config.toml
model = "CTC audio transcriber"
dataset = "Morse code for random letters and digits, with fading, noise and interfering tones"
train_examples = 26041
time_shift_ms = 100
input = "waveform_16khz"
tokenizer = "char"
vocab_size = 41
arch = "jasper"
norm = "groupnorm"
activation = "relu"
weight_standardization = false
depths = [5, 5, 5]
kernel_size = 9
wave_channels = 96
wave_strides = [10, 4, 4]
widths = [128, 160, 192]
init = "trunc_normal_002"
residual_init = "zero_last"
optimizer = "soap"
beta2 = 0.99
lr = 0.0041
beta1 = 0.95
shampoo_beta = 0.95
eps = 1e-08
precondition_frequency = 20
max_precond_dim = 1536
merge_dims = false
one_sided = true
adamw_lr_other_params = 0.0024
grad_clip = 0.5
steps = 10100
batch_size = 128
epochs = 49.6
lr_schedule = "cosine_restarts"
final_lr_fraction = 0.05
warmup_steps = 500
weight_decay = 0.06
adamw_weight_decay_other_params = 0.05
Rows from block 8 of a small CTC audio transcriber, named by matrix and row number. Rows with one number belong to one channel. Each number is 128 + 32 x the weight over its row's rms, rounded and kept within 0 to 255. All counts start at 0. Numbers have three digits each.
After each channel's rows are labels from the 100 clips, of 14976, where the channel reaches its highest value: "responds to" is what is common among them. Only what is clearly more common there than usual is listed. The data: Morse code for random letters and digits, with fading, noise and interfering tones. In brackets: how many of the 100.
# convs0: first width-9 conv (model.blocks.8.convs.0.weight, 160x160x9, each kernel summed), inputs 0-159
# convs1: second width-9 conv (model.blocks.8.convs.1.weight, 160x160x9, transposed, each kernel summed), outputs 0-159

convs0.109:143150114108103155144162113112133212129117115148128103097095081100132101121115124102170173105144110155094128114171079182112142165244062166090192099167114117125113070126105139137073171137115155142101132124117099125101081165055125144120185108125173190093109108097092246137109118143102128115099136121108077110113122111134078104110139109108169208129155135096115166128157124164133150092102152172066129110106118124123131123140170131069166092116140117091106099097168112143156158146141104
convs1.109:117116143128094136128130178119124116120068072128125127154109120056125150099121117099125144105103131126183123105225136136125127069013148106098189164098149151082095090135161088125061120136162096134175104163123105124141133096132150139123111126065167101069144181138065124156110062152100165093128127138212136123167138175115151090192132117128115097127129111135167180148139149094136143138127141121136145037109133139111137135178094200128146127102145135054091126129131134128192138143132113
responds to: speed: fast (91); the character "i" (40); the character "e" (38); the character "v" (33)

convs0.136:089136071062048110115078109117113111110140041103142147116146097130113167119148118145132157138099094116072152066138096102109084095093137129113142129123165115156135123134109129123164158137088086161065106146130082118036089138111207078177127119142101144159137097166082111152139154129079174100060142112098120183134143127118082128127156128122169119137103140171132157132114162122091119141138075090043146121115059133122127057163144111144107131159122158076128170166162089090105131127113068
convs1.136:155152070107129127132136093129064127187096178108158121082145166129165160115124160124150105204156132081150120176178056204133115128125108168182152116114154126122133099140131130120157128130184118101167166140132125172158115098213118164177144108117153133149106088145099119044122064191117144172147143125137148141148129150112146100177099047096146089101130138138226121053132086154101136149144142147123169080118120136130115177142143130138114128128112115112105111151034095136124106108144140
responds to: speed: fast (62); reverberation (55); the character "e" (34)

convs0.97:136113119198125113142149112107105158132142111097142115109195124147162176137093115120120140122206118155105151169138154138099074118176140120052126095142153167137132093140142131152144131124132114141118145119123096100104169125136231117145111156131104163128135108153153165139132114150068167144164091088192179168138122124142155255105136132114203136148165088150120223110132135133106111165223113203159161175145120159101119128161118142140137098127159141129152141137162129110141129155088123
convs1.97:130185125117113148160132163185155096187159154136163157141082092080177137127102081046093102138154112052112139168194074142132171147095125098104072131166091144094131114143187090099112055100153144125113100159177180152133138166136117147154167062063140109060109082112103143162115054139136148146147137183160106077126113085151093176161122104147170087124121146117120088091118106142159118118061156101132149143141107107109116115147167088152145109100144159141125179151129144152089133135122097
responds to: reverberation (70)

convs0.45:070109074118127077101101083048145166089073078107145150108119117120137091123070102167111145099163158156105149118107120120120099083141160127129153157122062046191132076094143127084088183119104100101087077178180129120144136154109119076143159127121061128169109112117127139147151137155095150089106124079135163164185140138123139091119144115050132171141135052123067143146141166121155173126090109160161113125079149175107131139141079122109134122132122120061112177137162084070138129124110130
convs1.45:138170111155026119121130136135095126152134096112114000090124140123153147150129125119120178160159128166117143158143201128133119117126161142138134138149098144067113099156139116123126119148140145075178182100087109153157130084229143123158143175121069103132066105107083169067101145242120094052105093099111137132132147120154137134154139175151135127130118134119167125115124089097110140122167118107135114094131126127144119120132179103128106107135105120065102181136072095131112113102137126
responds to: speed: fast (93); the character "1" (27)

convs0.79:140118178067086138032113086050125140155165120107149116125079114139088117086127132062130144139140099192090133148179127106142090116175154119139213160139185082106129133135079119149111110036112144118103128145155105152118122123097141118145172089135125116142074126122120171139152144082084146067124096132155158157114130135105159085107136076130104199119129132119088090163150139136175155140118097117082123171106127138116131108098053147191097115148103154092137121114116064091122077070076133
convs1.79:152064112105085098091101169082109127079136126135072019077134062130177155104095078141111163126157092132167207146130130135100109151041096100130202109091087107120118089109128079152130136099034086118140134162117135138127141082175140142130160178118113086085104121203084108094113144184106123096113124124110111122156109160123133156114121135108105149123114121131110158159139107095127121119141122158133193071114101131083134150128146157158158156169114141090113192091163143161110132136136172
responds to: speed: fast (87); the character "4" (33); the character "v" (33); the character "e" (32)

convs0.53:100123153147124179101088124069120107070149126123071108101105142098164066137148120046108126141130117106057102121122115094136066142090097107189121136108055119130129081103079122144097109077114113130122122104074059161106085103117103119158109176112166137145108147198050098145124094120095111099107088151095156089092130105117104145087132092115147060120157143124122126039115131162160124096102134101141146101053168197112112138114123141132160156099160148094142103211139094127137153101115117
convs1.53:110128175153170140137154147136213128120123253159065147155181116139128125154135099109128105103099133134190159114089103145198066105134122149128167137151195131158073104162145097145106136111155116145169087155211122102163156104176138167132132057187141130130117055131113139052148106113153173156134152162115161133143125056088152158169134103101118154152149066104145165101134119179128057123135119134127152156133097111150143117127133183139117133106124125149141142122187113130094115112103138
responds to: reverberation (81); the character "4" (29); the character "0" (28)

convs0.105:136167213151080157181150128126096068140111174115097107161127172096066104104149143158130123137031112106131126095134109071174168159154160158104177121135135110100116167157169114151102122126141194106139157111125131121138154117113166100103084110098124147116098170138123157130085126107148111093150092119130108129112129134096130203123154102105149112144101186119051151114135119129102097167136113140142130116115111169128128045100159135123141109141138168008139017129114111067108138136088163
convs1.105:133190160058121096081133073101152053099117109091045185091117108094133170127090127100132110149120098144119096128182090105099114108099128102125089155115164082109127124116172077150123086128071100161157119175170110151128148158100139116088118160091145143100182073146143161189134095107111113219155105122060139094124134166131152170105148095122113134105124176136043179107136172054107149120098106132118175077142070133125124162135091142124131112119085111143086125101110162131122148162131155
responds to: speed: fast (80); the character "s" (36); the character "i" (36); the character "t" (33)

convs0.101:104141183172086084119154050121095108145136134105128160112107114112094173107095162109145072062138142106197145133138149114107150094123124124154138147125149100129134140122187126150029119126093120111144130132167215150110146101137141098170123239115112117111094092130131107117129130083101108103098121124132115053169099142123127130170090114089177131117176101109118136122128108143151111132140094184133099147129206180123123070137067067170126075059114156072127161095119088116131144079104132
convs1.101:094045153101090143134127120122080101132136107143203161180183105099144174127089142255131143145124074192244097124169102098131140090150101134100155103098171145152135129129138112097122107126066138145118140166105132106127123111089125135137162152063131113147074157146190123196102135105127123061112114136127083126110099140104150127191159093143093143137120128117110106161162155131138134118154145168132143154152134130117127140071128158129150169130141178080150144098160153129191152157140103
responds to: reverberation (88); speed: fast (73); the character "r" (30)

convs0.112:099100122210125112149127103093163118128102099148176101128127138130060118144164096166105142123117120144152120133130166091123142102199216104048169143131125141088130127125145105113095166198133138154128145078133161135113179090147121083142101123134162102123186148115170181130090112100154133130130078167180127136113096130112089096121096068166175098136104146129108127098126123146159090073115139235083100162088151152126126106152161103188136149107142109078098145118173124059105058176094127
convs1.112:127123159092092112102132095124136055149084088148013250141111123113114131153088105086118139135103126162178089111149155119124127121103091087108131129093141062085129114066159101141154085144158093174133180164131134120129149112112132187100111172088154150104239104124073171147096089083126096141140087138157119099131128156130115100080124081085092098114156101113158166133120168137151156136165118127088179105126094118091128144163120157111135144078145122161104063102123124125106129125145132
responds to: speed: fast (96); the character "i" (42); the character "t" (36); the character "e" (35)

convs0.137:078087211121087068101104075076116062140142172169103160158137146126104142151110138135081155121111109176163131144088097044208159113088111099094156142097154109141130181139162120144174147102100094113186150132120094145177126092119167053122208058130112140129133117138148088134167125108120141123091092158107135155148135132108105156112149098098122078133104125143085100103130134094202110112115071111152129132092060113122109089137125145181119148135131137117137048141153135117113069095095155
convs1.137:106103082101095105127135176161106110179158150103217156101134093147110132094115119139098125179140095158103181133109085105131238164152096094117118158137140117206215138097113137115157125146111123136042150121121154145134168137165121111126155162139074114139126095075163134040121134191125056047127119146185105126083130135154132156057133099135149154144140156147099103154175114087117126118121111143130132157124135085125139138081113098142121171121128136180133073146059112131115140120133102
responds to: speed: fast (92); the character "n" (36); the character "e" (34); the character "k" (33)

convs0.64:119157124184142097085122102042124108172112163127119123092133124089129132148120113175146110156118137135144086172094206091121180104133139131120121108145105087105132101115137104097119124095119134106097118103074112123163108093138196064126174160111118186092098098111098116143115128100151133135152111075154125199143127132111180149115120150119083101139145157147090145127142116112113150127121035107104125115087027101137139069113203139108131107139155121191118053144116108089129074182192211
convs1.64:145105133117126126124101144140148091139101078106164130154108042065124128081097115114105110157167122120074128181145097105104140130104084126109123164098132125168088104146154110108156120172187137144140078134140118123167135108135163073129068111129087112110107167148137085217128127053117136171118142172125125082099153179142134089107149129147154108117087171128119170124097183148098164155068153142149174024144140109126163144211160150108121156085139143100082120124193141150146149175142049
responds to: speed: fast (83); the character "7" (41)

convs0.88:057081165112131142078084050118144096116107144101163142071116117144122144115072160117176151110086205121175126112150150054169135110125134158117152095062071042136127147120152137186087181137126102117081180112137128147139132092130110128176139132147167084097121088137136092144131088049182107052124076137172117093143115132108165122165141110080138138131103129086134137117185133171121106112072063116147152115090110156130132118155147136098106123120138168110139099115157085076136161168143113
convs1.88:107086112113242104103133153117066182088115157127194127139132111117134149134126127110131082197138084096129120118096119111155113077136170151126117148102211105176145157177123137159118138077146123093120000176119131134119133098095107089121158138170089135159143142102152140112144162124152104084113140125195111129124117140049134175147127100117103111123130121123101129148104134026131140121084132164106097145173155130106130135133064109155122151098116111131086067140053137103163127131126106
responds to: speed: fast (67); the character "t" (66)

convs0.76:076165088119136102153149067111179125149121127118077153184035094063162152099100146080148133073146130134120137162118123094121125094110132160143094114129151042118136110157091178167136117098094147165084129125092095136141097153086176126143111157135044152138109139146077101151128088178104146075079145129110152125069156148118122089117156146112111148153117107109089117128187150126104155160125078024082146138095156143146114078072152081142163130144157122124139133142130129166145057141076107
convs1.76:145064142142203105133157121144165117137147104150136074161127167146128135160146142134148134122129142129127133151094104143162141146117154132151129149192128226134132110140118200133122112124255136142137100144131115133133150120120143135123120127148139195165045152186147147114151045089137155089150121108086132111067118029090143138158125152113104119124139113148151165200153167136137163148153131137141059173113113143173142140141142102111129120100126131069151060179121123119172132147133069
responds to: reverberation (52)

convs0.5:119110062195087051097106064072098141122155155090116167165183163125123157142017148074114133077175131125163143125152085116103143128120170106141095084154162119138108146109135147146174153186117088153095157140132130129129149081108127080131147114154162104110125137167156115130145135095104121117216139101169157149118150110132193126146144180076146118136101067222193206134136140116136163136118133147164129091078071153114128145122111166145092128143113145096140155140144106152125157118127114
convs1.5:145169070103169082138120182136081117210157184115144122092106157146113090100161129112137128227099140129078140110104125131124179160178132114133060116161129152193160178119127163136214208111148169102136127117167158164125100147115096120131145128159124114146086177120159162109131154101147137120139119133139124136107120076177107103051136164165163110123120159135105119157148123130123116149101112194120112134141161099138115127067095075128105131082112139115157096188131125103054104091130042
responds to: reverberation (75); the character "0" (27)

convs0.125:137126129174012136146090142142121103115178127147120122116116193095147120096158121179119120163103099115054123091105115135101108112115108119120147141115168135135129103126060168127144137122123137136130151115116111124114068136103147067154121135076064148113136217155114132152140191154219157142173110127115144139113137211117115150069132112139124103145149155113147117113134125134089119143205115122179143099125120097160124070107164092182124176143157103194189150178137121142100098041161096
convs1.125:132069131110129205118124145109168129088136193122060154183132151160149145083091131118101093166139169123194107124116124097125177208160124166152167144116087132118159157128146124119168145105163159212199130156196152128111167159091172174114160121131100150152137124172105134143156160130192173161147178176080163145135149088163141075151147104176178120145148155154126142122082148115187126094143158071096184107157126093048108112152148179110116117104152141124125118132126118112087140136131138
responds to: reverberation (65); the character "9" (38); the character "0" (34); first character: 0 (28)

convs0.7:142105048157086104050068126096124089143120117140137126071153132134162137162105156142119111147161050095115132101089123105149217095140073125159116153177179143161114070167097148119193152106100134103119095138144145089105075140118176115127160078074151103139190153094157142122112185133189074150129096093160118181140117116118128101067111135117109159082129125105165128126089112120123122111147183140146130111165089139091121140148149098185101142153120148076151145198138105088107140070103077
convs1.7:210184116078109089129115112116095061146124136095101165115148124121101156082149141091114142174099156175094098096150120077099096128150092157188074119084123076054136081134155105157193090136122109153189136135196133149095113130098143135125155104143098119084212163164076143174107137116073143156105141090040123152130187139158111082208120150113155114127150091119200109073137177139136129126114119093152174121102139135096136107140140156152120128147154117144149093092113132128165132111139130
responds to: speed: fast (78); the character "t" (49); the character "e" (41); the character "i" (35)

convs0.73:083131111157168141127146093011148125121135104140097111091058111112095103087077125119143139145128109134132126205128101112183099128151149096100118124187162056154132095132140150134096104175098164135080152138146095162151137158141160091141180123116174112092097104131112113148127105079152107075066119134191141147114142123167215098110127190067144165127123117132099115189173130092147165134119067132119145138099133149127129053104073132172115102146120134101136100071106113093189117154101164
convs1.73:130105139127155120118125129115063180083115075131052067124127092155161153107109118170115107134152098145131126147104136118136152153130133120152129140146113255123146126119133148097162141116131134099134153165097126155139152129123127089152143136109165163172042226190134150137137129046063158082170128115172169164138132124150139140135133172118126152137172121172159147164152135110122122142170127148126128088109125131151114140131139137104123109206115131000126135155120103101122118130104049
responds to: speed: fast (84); the character "8" (31)

convs0.85:100130175153085102132167100125063052128156150139132125069112059147100138141105086090094119136143113135121136101056136044098165136098072151120098117118086027126130136184083131156112120171109119080114122124109142110242054151169138174133108135118077166130139122115108088141152103146113149123100128152096079082104151119142139128137147145113064112135158099133133102123120125107197124192210130084110145127144155134121121145109124118156140120121141130137140062107126121142100086159143062
convs1.85:170107154106108101101105019115116102124092090087024172132160128093117138099095136154153081118119122116140092133200137136117134082077097119131049114090129074100132105088152135171164071138112134141128189171193121146150132160123151144128123108099124146127140108154141157211144110103111123229168132164051130090144130172133090140131122098115123157118128135119153162083134165128117154129141136121114158094159107122083129160119115154135109111131116115169078042064092140141130128144144171
responds to: reverberation (36)

convs0.91:177152169150115129109133129143112160106106128147147129078159123126176132181179129183064117127159123153144125123087170191177102163202186112126170185090142159118140130161163095108139144135151105121173096139138129123151156152135159113121160162135108108127164146121139213104127068114198129148193144121148141116115134136117159178125140085193092132128111135168160127104130138076057109101166138214152105167114102219124136141122130122166159129116164199103084202106161127096098124167143120
convs1.91:173130123124074108128115099133124091146107109125085212148100115078112107061096087089107156124115156129146133111170149081169155067074089093121180132132113129144158112089147133131089041141147105169115172159117154153132142159093150181161115135120144162148232073136093162152132075202111115159123107102130115096137134153118086107108069084102099129123123126111233138121125155178144150148176139097143205089123120134117164138114128160141141127138115134125126107113075109131140131134124218
responds to: speed: fast (85); the character "i" (51); the character "l" (31)

convs0.84:121155102111103183135149165247122122172135149162144142146173175103092069097095100179145115141095127099162122100178167131128205136129169118084165140079135141088132138148148144117114129134132145136122140123133081132149166141047118094187080153102232137107091123126119154162132095156095137151065134109143150097111154157111096106100149171161114128144186153113120168153123145141105139125166086099120133210125092095147132130096141108100168142160141209167161092143137117088137143173148184
convs1.84:133138127137149132148115099224110108108132170075116130137199141102090083130160152159143158117096097072137116136104169136137242098096157026067118152143105124118188051099154082165060116175097139136122101105163117159108171146131140118136128102153150153094161222140159144160146125137159112160115151123172158074133126122174147047118141122164152128124110151137100123094165127165098073126106114155134139126145101113119117114104141211132149127115140160155135164140154154139119103151129090
responds to: reverberation (95); fading (64)

convs0.114:161158020114097131117117125038082094114163076079131110110136130148187096122127131196116148151079113182095129111099101111106169136123083120080125109143191158143132093126065137100171156165116156154098111116104102112129117111140163164118106156093155168113141186088134128133133119127188171121214136131146130181077153148146088176073141163087085110162163181111162195124125143102146109119158162079138123095097162145119118124113133154105117156099114088116147129081126106108171078080141089
convs1.114:164159118129168112138129070160128096152130041086021139106136123114157198098195178134174136145237102102196134208236129135103168127148102150117121129081085103127146144115171099163119136108081163128179174138146151137126127142150097124134146119116140122097132142167145125146128119101109128169124101145119149131159126114172145106102123105120136135116130139115171151095167173192127151150135100134140177118138084122106169117117090110138109117074097125167095105036134111122111142111125172
responds to: reverberation (45)

convs0.108:109135143123101158157155092000138145127121118077112105150087131119099120100119095124141148125126109071135108194157113109179097141139093111169102098119073097130129099171143148156098139163125181085128163128147092154113079108163134151130196114135118162138145082128105120140110126136106131048108140115098103099146133135129190093139136187110107168138105129061035130187200134143034146131100083141119161148067110088145122114121133131118125137149116099084154150109128111081193179086113127
convs1.108:105120169132223112111139111108130179130138084150098080140137129111133112163114107114117102170096113173171095121157122106146149128111163170166119162131166255148167149167181191138153155136158144096148076185158120155123131113107121105138155145141144123153081232163086143179123151027117147106144128108173152129179131146112155115145109133129100138145148121143110164155137161121129147132134153118131095072122128153149116128147104157110135123105154142019128075098133130114165141139128086
responds to: speed: fast (96); the character "s" (37); the character "f" (32)

convs0.132:172086128103140127123102156171117116121083166122166121114146211139135165088165169104058121157192173151106108158195110106112184133102112140154144118096191128100111155200116099126081149133110096116187127085136096147198150157170077169124128163158116088106128165109130129116142125116162110159123151064155096180081117137111135069131101113124045083071121127157143172117106127076167129159146110055102147110139126146135154125107092137121130157169153136203137115141146127074088082089114148
convs1.132:110055110116119122120103111110068166097127140106149142113122147129127109113135086058117118085111139081099054126171079150182162123100098151166085092099053124144142105099021167058146158120121140160151174108107162145162122169138138128161142096132102127100169138135082108186139117115104108164117132130041135121131135151165123177125104081148135159120147159163057116119167183108126132159153100192159134066197141133169175121067103117130154146150127117151096058155122143137143115124129108
responds to: speed: fast (78)

convs0.70:105129051134149119129129093117168083166123086129158144185175091146135135143060140183150138101124104138161125123097177092055095144086191122126110086119077118142125081139208145134100124147103133105105130120090074137122100105124126075132206119104078151153071124176098091155133129162130169077104079146085183136170148100113155201095138163103173097141131091118134188094130140147085131137138158077105128172124095156150132127156077149130151130089097062087128099138134101099163103188117146
convs1.70:135157076128165136155111141185148098181088145094183134127120215116099138109208171117177123188118236051073123122112160192143152146183172071069123135157102168160148150114149117154074129159141179122098104068104145123105115162128115104160125119075153117133110134123164108068147170077144128090113156137111136087085133159135141149136128096159143084133110130124120098141135081150147125128127120133121102169130136123141127127138209074124128171120139130143140179219102147137114130136141127
responds to: reverberation (87); fading (60)

convs0.142:093087186154088080040114043078112118113151136165114162091143093150089132140097129044111127053076105125121152058064098068108069102086107126119097128130137096137124086131148148176122110124120093106112131107081120127071117144150096139189152163135143117186104115140093085153140139142156139094114075146118149084121121101152111174108134121063132094144198100115114174092105128122099128081156081106107143140076075073109133107167116133153129128136136154080121129177134105098106126137134175
convs1.142:125215076103139143157126167157064109233135223077142131108130185075072131141151198141173157181090167044148133110132095161133112179174099150141093132165120132114116120121138114141194114120144155127136081132168128126133112134167108187111168108146189079104121073174137148070121148160101137117147160140089130111118137167140112140201104087133151141113128128100090123075103111113108039096111119092122139179110135114110107110131161125129113135159123135154116102141117154111106125120107109
responds to: reverberation (72); the character "c" (29)

convs0.6:154159129090111104144152132053116110146126061129165124135180077138109150158091139210124176097113128131151132172221098111104200141122172122172111121221130167162133111121192134121131136224095110131129128137111075111122128203205170191181147178107126138145151139103145129112126130154164158162087127147148174134145113118127136122116115118121131120135170115161104071085111141111175090156131148167129149101113169121114128124167121110177125123099132208146117149171165158144103140089095126
convs1.6:165167077111100164119096102151128083149124117087129236108172123161146114148151161145165101152170141071199165162158062169079109127134095121176047118160088058138136110095177088144176066108156136118150155159189120136114145136133134155123127055082108113120123103144127150122117087071130135188124138117118137105111122120151099132124138101106112105124167112116241089086114141125105088125162123110125141113100115122102127132133185104110121123091148118173159059117073143123080129139126157
responds to: speed: fast (80); the character "e" (51); the character "i" (47); the character "s" (32)

convs0.24:156128096112157120191043120099139103205104106105133113184146124138189144154095103133104126119089143131183127116135238079127088136147114129183117122129105130113120164110184137117093116086096117112076146122130107138092104108099148043092137135123109133159128094214148146131115132233167160092096069135169082148151115094106068128157134149157166150095113141184101133137164126123088154129181139138131141165111166045119137104113127122130134099168114182089140149110103109119145115097109141
convs1.24:169153123125135068125100099106115120125133112114107152130121116167190174090177048133146112212185149215171151145149111142092170133110099104106103133091109177113157134104196146123140130119100174122117195171168140112123140105115081129144139152119077106106089183143161084159111118103133131164140133146146178127153139164164154053043141167143131108143147092164136184158140147141138149121096153105114161102149159149134118120160148115117126131065135149005156173103167119113167137143115094
responds to: speed: fast (97); the character "t" (58); the character "p" (31)

convs0.127:121128102096099157154091167102173130067131109094112126156116147089138150100108087118146130135080154145073143081124130130096124106126141138125151126123066155164133083148066148143155158104140149121104127142109088137085066094134155119184119176106106147145075187137071131153131098120090157115122173109166074133070168192158097174087158107168089131176132170121129176096160156140115123100110099061097120052116156158130136055075199112110121148086124160162145130159155094148135203073141079
convs1.127:109122173119158145125123166135152138054086175148088136206136104072155143100087170130092162081187106179193060169109084086196103130136173147135192158095180133158097106157161136123096100155179103121194075176109097145139137111144156115122122084140144160132151152088100129080144070122192146193128159155163143167129128016125103092181116104136136109100137120131126123135113130153142132139144107104139129090112114118147168126118120147137128127031127114156133102148130134130108142163121121
responds to: reverberation (90)

convs0.27:116093148192122151139087137138065134166135173174119123087133159115086116119155101141139111103105105109121153140049158120086138115107114116190131118144146122103130103112158164147117099112101118141133125130082087147081068107104096109182106221103136128159136156146051109164162077117079153096150095110031129050119140142123101135099128127140058156113163192094111137103104130127086161081069136058090146155109205149122145096132120095127156156130123116132145104182104151081127147081087115
convs1.27:140173093130119160161140154155055116199114237144128112112110119104105074104096141139115151111105110129094070104105125102075138162139140101146100169209084144157200134112147166162123071125135140176169104162126139146140157140127175151125129064197185161154197113176179136114150148103135180166169170144054107111101110105166104089113094125153151087129099152124091115098122056143133106123134119115135130166134105099109152134111176166119149096095150146170117146191139146133129144156153150
responds to: reverberation (97)

convs0.78:104132094225126118136122096104128125215145118133091159144128116155096152160147096115140105132156151134122144114135163102116169128101196158040128126119164093108121116138242130138113100119118156112071111101109105112159135119098134135206170112116220105118096123160100110150112110077119107114094086087200121122169132148133072160101129124136172085107172116102110140105114130136075137129146048139115115207177087124135132140081119119130122122107186119113124123172094133115139063149123188
convs1.78:146167125139118167164141147169055117170131123166166124158128102044122064108125107145106121068128105178056116101080177110185148139128097133126123131110122135098078162150082161131080063156103125161091081164162145126085163147095177118106105114147113158102180188114138121187148154132157108147125129154155124075084139129151118048130131133162130104153111117090106124137143101148117114124131134157137100128157129124111127119133218205172180160186164144114129189141149161166154167173172172
responds to: speed: fast (68); reverberation (55); the character "e" (46); first character: e (38)

convs0.92:105142090172107144178141115114097085098166090158111116145113104099136143098137109127236102130113119155049124149158096114095146074101158114121164163178132145144131100179091160120149147141103180155074100121110107108119112078131171081234142173074080134132100091096125111131144132099102124118203093103139139072080144158122100120084143087162111124145202169103154141100086138144109109122135123117152126138115117162153151109114147064093152147103144113131182104173130125086076140035134125
convs1.92:122064215130118124095149141064175141009108197170100131179157146164127137123131158119100140174146106139139114135136077106186048131090186171112143115065233121112029100180162118136067116157105138145191125127185115123136174098133187151144106056130142122099112119109090128126139155122149165150136156138110147158159139085079149084166145123120106136143156099132136115097117091155125115141140135128116157110104100136116123120115161136121118140110113135122146122086118104117094113139123156
responds to: reverberation (79); pink noise (52)

convs0.36:101086201072146158071126077104135157179120128114086151103169112131127154111175145122151130107112122131161160103162159115105106139112134108035110089073082054128116117101192132192112115133127126115143142111111104188117117128111140091189055102107126095133068097154150127160114126094020148113150054130118141108125126120122130185130123108119183088143130179090085170085144119138052126113113071096079140147110049097137119100107121128089134124124105113123117111184113140136125108144117104
convs1.36:121109139117193134109138131169118113148117160124132140113100114074125086137132105141124156174113125177069114093141181117210144128072083086067172122202099171130108151167111095143088038076114129126076037122147152131113158095102120117093122108138140143155162083145194078149145116115135167132108161152154087106109117150118103190187116078115109114118126124120102154139135065037152121127142149065124158077127112157120130149152151195164148140102125102181114156158136144140184120147133124
responds to: speed: fast (84); the character "e" (55); reverberation (39); the character "i" (31)

convs0.139:137075111208076088114105113094069093107139129103113103131180091086146148156163124147107124110220086162167119106132148137114125090144186124125123138124112065130120119121158123126099132093154077173125136125134154121174187113150108101151094115104139118136102133121166157117119133157059162137182113133160107100131123122135145121133115090098102140125172105075039148152088121078107103089108128215082125115084066240095110072125149108112103108125098110150105122079143096123083112169074129
convs1.139:222118150092105126094098093107122031115106084143056231130100141072100106098079100102112109098121132153165166093124148113125093108147110128123086105088109030113102115077197129173151096125107097134190124164140102147120128119109142137087141127112110141134214092183072171166115103110125098168123114118078106085149134159109101121101137145104122093128091145106169180077091167127148121122112116117113191100160101128121119124122150175141110146099152134122092144084137145114101142127150170
responds to: speed: fast (95); the character "s" (38); the character "e" (36); the character "u" (32)

convs0.82:092176125134152134090109139125107114113122076088116143107117049113154118129106138159112126146091125116122122142215119105114150110096164113000110091088128082134126128127117126114106109110132116120134105122109132158110130161158154148130178138120179099122109117157105097126144138131069099115063128116120137074101098140129131076109109127131219113114076132255152026123111119115132141121096074073107152110122173110159119130140132113210149168124115131114126090167119136149098124115149071
convs1.82:121150109095122182114176155147150068147123126102129121068178177248150107162134119101142064139124152126221129131093131167158117096125064091096125107199085121112140101142094134128228096110134146091158075096165099151151113086140121138166123041121162147193153122107131154083147096120153127176129168147162134129175142096102122111140104107096112175127142144108154085121118102131140132115098128075125079154083093122110141102083155113165177174117124133091171169127127147136126136152133123
responds to: reverberation (96); speed: slow (63)

convs0.134:074079123155107120092176102072140147045133146191139144085100102125090124145082094141134140111107199099116152181111090132142074126117185160133206161139130033140133124154123108120128161135111135088165118168150120137118131116181112128148118085140160157161153107167124131148177134136119177088160144153134172142133140121150102133092145132102188129182134132116029125134134171149087146120176086067118137109069089173138145170130109187072165134155089129111105180125189117111124125171122127
convs1.134:097117093127072109138119170115096135155101110104135059098108152107091156101145171153163165177101160104119171108152080147154152102107171101123203157096161092121123136123124107116088151170115104106156182098093118145162121097220131147147181157148128101092085126130101151026123106255133108071130122115134135142133132142124125182149133123128161119106133128144132123103142079131132147124129114131139182044106136107111120113090120118133127149121097124107083127164038097149134125101117155
responds to: speed: fast (85); reverberation (35); the character "r" (30)

convs0.117:090158185113181156120112091135148116185178131121121128191099134098131105145140118170161150156123140151088128154057191099163151140156148159159145132061084098085143131179122124124112102063083144151070155129078142152150126160164065162117153118097122128118128124102078130136105240162145118126051084138156179150151132116127176145051155148128142139126119140122127104150130128137091124158134082055130155125099119166158150103137106141032110103188143136166130173130102141123138130129078167
convs1.117:098197088114138125119117161145133086167163123097129108094127065074123167126067158145080125136155222070166090164165155103113151151149096125114128126140134140161135116123172055141152222132122134130142106110149120143116131136086119107128137157000129050117093172193125156103110234072087168107109099128141130151157148166160117115087128092132145127095111118124122120116127160155131100104143127057130122079084122140093121129125134103148149135076143139143161131084134136131100152141122115
responds to: reverberation (40); the character "c" (32); the character "f" (29)

convs0.131:120160082153087082183161125123131048149132164130117171122117113118196123199069114152076097071173164116105098143167120072141140114061104134160063124083133158128129122117146185139143171125114097148102120134142133138116095151209140189141138099112101095141123111143105085106136093147144121114056096129126141179130103207105116209144084108137106108098129095134131132099123107120095114131162083135104104138139142167149144137136186178079115145097107107182105101102163130143080124186055162
convs1.131:178168116125143111144112136143105113130132181122189082073149187181110068149124116061124126078060205093166156085095069130149148082156128088101089129125181146194142149120128140173156125157114111101114116111145093127131121151120140129113133159203061161131168161127180128108123119136159078106030099128108143126133153036118125117057136155131165116117129119120133053168101127135082118111094089131108123135103122106097121107126103032129125130112136131077108108118132147134146132091157137
responds to: speed: fast (83); the character "e" (50); the character "2" (32); the character "y" (32)